From a checkpoint of a small audio frame classifier: 78125 training examples.
Rows from block 3 of a small audio frame classifier, named by matrix and row number. Each number is 500 + 50 x the weight over its row's rms, rounded and kept within 0 to 999. All counts start at 0. Numbers have three digits each.
After each channel's rows are labels from the 100 clips, of 14976, where the channel reaches its highest value: "peak on" is the class under the peak. Only what is clearly more common there than usual is listed. The data: single English nouns, adjectives and verbs, spoken by a formant synthesiser in many voices. In brackets: how many of the 100, against the usual share in percent.
# conv: width-5 conv (model.blocks.3.conv.weight, 192x192x5, each kernel summed), inputs 64-127

conv.34:423444437458465534497471464573503569471466500501552655467532571484499505517520495507511364564496519460489539586453487534464533508473501482529557540492569535622487513481471514465459404477543572
peak on: /k/ (83 vs 2.5)

conv.19:456484414501563400447539505438497502524550537458485472496448464471592517523395608493494570543534471446469463431532520433508545447458478522475518578460619473389526531503456542505580504502479487
peak on: /t/ (87 vs 3.2)

conv.90:443562508480550514517503422499526463425537501520545561520629551445463518486466565479669517534520471450488558497575416407428466515371551457510473510504486561577494534468584443566461476529473475
peak on: silence (100 vs 56.6)

conv.32:455533460622556547605631469480544408593569490396469445545466441464538455456513455485564514448440481461488559498459449446515552515460417521426443448529598510387452477494515483492485483457470454
peak on: /d/ (54 vs 1.3)

conv.37:358397505472461538498541525507494431520499494543477518538461517474401506444491499482484388406488423478531520476620513448508470489505642449435516473431521484501498425524493634504480501522478513
peak on: /k/ (76 vs 2.5)

conv.108:501548522524490473543463467425458476439569566502487583511457610488528466447482508459466518535573515429471502540537543500473472455481506519429449553491441624474537455519653578484527439504490593
peak on: /t/ (60 vs 3.2)

conv.103:485547471493493535494474589498542518462526565558459535546513466539502494525437493575525449566603484478483533503471545581472441384513482463504537503405426473562447504472500466566580479560490490
peak on: /k/ (26 vs 2.5)

conv.33:483538508489479549424477488531541498488488515462455505592492543591443494429601459517475491517458539500387531524483617533497578515518493439456485530529539461488483385444597527506523560482515460
peak on: /k/ (33 vs 2.5)

conv.71:487490543519457420532441547508460504542474463531471540551552518499458572420550524426626459486462414528447531487465574492536574524460510421467506518559608430558480458525418505541597438478513604
peak on: /t/ (57 vs 3.2)

conv.29:570545377475521529517509417608485532536488435511538457382483463460448548445466506567446511450443464457425517457508589448476546479514562464422465516528554544467486429519439569414448483441481555
peak on: /k/ (68 vs 2.5)

conv.135:450515573569523430532486532518551512499535457413707520503479494462593472477491535563428460502472489459573518457533560490591490488529469543523591532462470524390475435491572563478443490483475452
peak on: /k/ (57 vs 2.5)

conv.113:499420523494503650413536539409460436472527417412565491492474529504519497504570533526539515523549500652476427430549471529455500482576454425540447487492477508446432525499498453518493507457480520
peak on: /t/ (99 vs 3.2)

conv.127:566457541413544458461504518435486492535484556580576474477432594557594565468531508495373488554546422482405570495436546455551506527520515533479568509456441565464427440462459474452449454507530495
peak on: /k/ (76 vs 2.5)

conv.182:505528547447515566548640562459527527534491388493449484428477466539453499479447506480533472406550507446452476441463552521423591459548507550558521524464486409469374446484426499517544495494591526
peak on: /t/ (89 vs 3.2)

conv.1:528544426540518425449446483375526538486497575490494605514436420581449442521532480475510571589515523554507511469432455527537500478560525471461548467499544480423499517608550502557458480554458512
peak on: /t/ (86 vs 3.2)

conv.125:561575516448434575438444513533540494490581512484434463424427457522560416535476499547521417554525575519511494469484490554473520500476568423513409574453502464459460552473515520476513572434470521
peak on: /t/ (41 vs 3.2)

conv.91:438525445570563443470556439501404541486484543488525526500581483512475462415494519498494535441508510624370567425485474568464469594562513594459496534526550463420575494465542563485543530454504590
peak on: /d/ (49 vs 1.3)

conv.126:417568477589490420565557486515450499446445516493494482423432389501520500552429511503516529425563426479500514485444487565505493508470471448557597504565515533533479472578464448532539548506395452
peak on: /d/ (46 vs 1.3)

conv.68:654466400468417462522593523546492410407503469480465537422573494558540582500507472486540564510581448409497546526480431602515532529513536463520480485501471597448551477594534460431485510488435564
peak on: /t/ (28 vs 3.2)

conv.190:552526493463570500462483544459504522541517512494438446487547348583434513505483459517557503450482621551428418452455542518500554495509545550531544487508491478465457529394522522598536540516558493
peak on: /ʃ/ (34 vs 0.6)

conv.40:557531459597625447467526602573502533527466567477439576504490501484422474481524456420506467535578475513482460469493491472525472483471424491533566517564518495507532480478496502543557456537530497
peak on: /t/ (99 vs 3.2)

conv.8:473557394429560468522501482474542390613506525511482440445489520472534429583438460455575584511479456441518472471473554453423531507393497487560545495450402456492446554494499534540577554502444500
peak on: /k/ (68 vs 2.5)

conv.173:482472512553476478535611539450509402469518506575617445472579438473550487521391520482426552495504410462564547530440543441546517464442499541517536529486501439440472503542545543556482490613518520
peak on: /k/ (53 vs 2.5)

conv.128:561404525467491469584615441521494531488482505461601491456570487485503591511487516517519521556449532473481505449512467491556718439524540542470427397504525517593505497553479460527443553585505635
peak on: /d/ (58 vs 1.3); /t/ (40 vs 3.2)

conv.12:574520429542532492436448481485491436487549399530474588471519528402565521541419466554538472510560452539520493505503461516422498614512491545424463531571516588530563443564466525448468444482580543
peak on: /t/ (41 vs 3.2)

conv.183:545513563595507514461461519479456467436525567421589532473526461523446510506417525505538458371476512529461530494444432603463513470478503497510543497520442574442476500525450467493420432494519561
peak on: /d/ (43 vs 1.3); /k/ (28 vs 2.5)

conv.186:437453444563494547526393513498525458574476463563440509527550544505498488593487577510501459477511511607514511445485504501570497445419545453464356439508498598506471488477554439558463533543474445
peak on: silence (85 vs 56.6)

conv.18:439587483577481534528559530476448536575444491515512455587498557599517481520438572570483540472403505532566474493584524515473494534530510498588453388502514515513427445513525451525443576515515450
peak on: /k/ (52 vs 2.5)

conv.86:495487525679492459409508494464533530497496427445476468508518470468538474457502487523518439462430495418560550455489510485351462533503514500525532529451507354490501515517506445475523527500510510
peak on: /d/ (82 vs 1.3)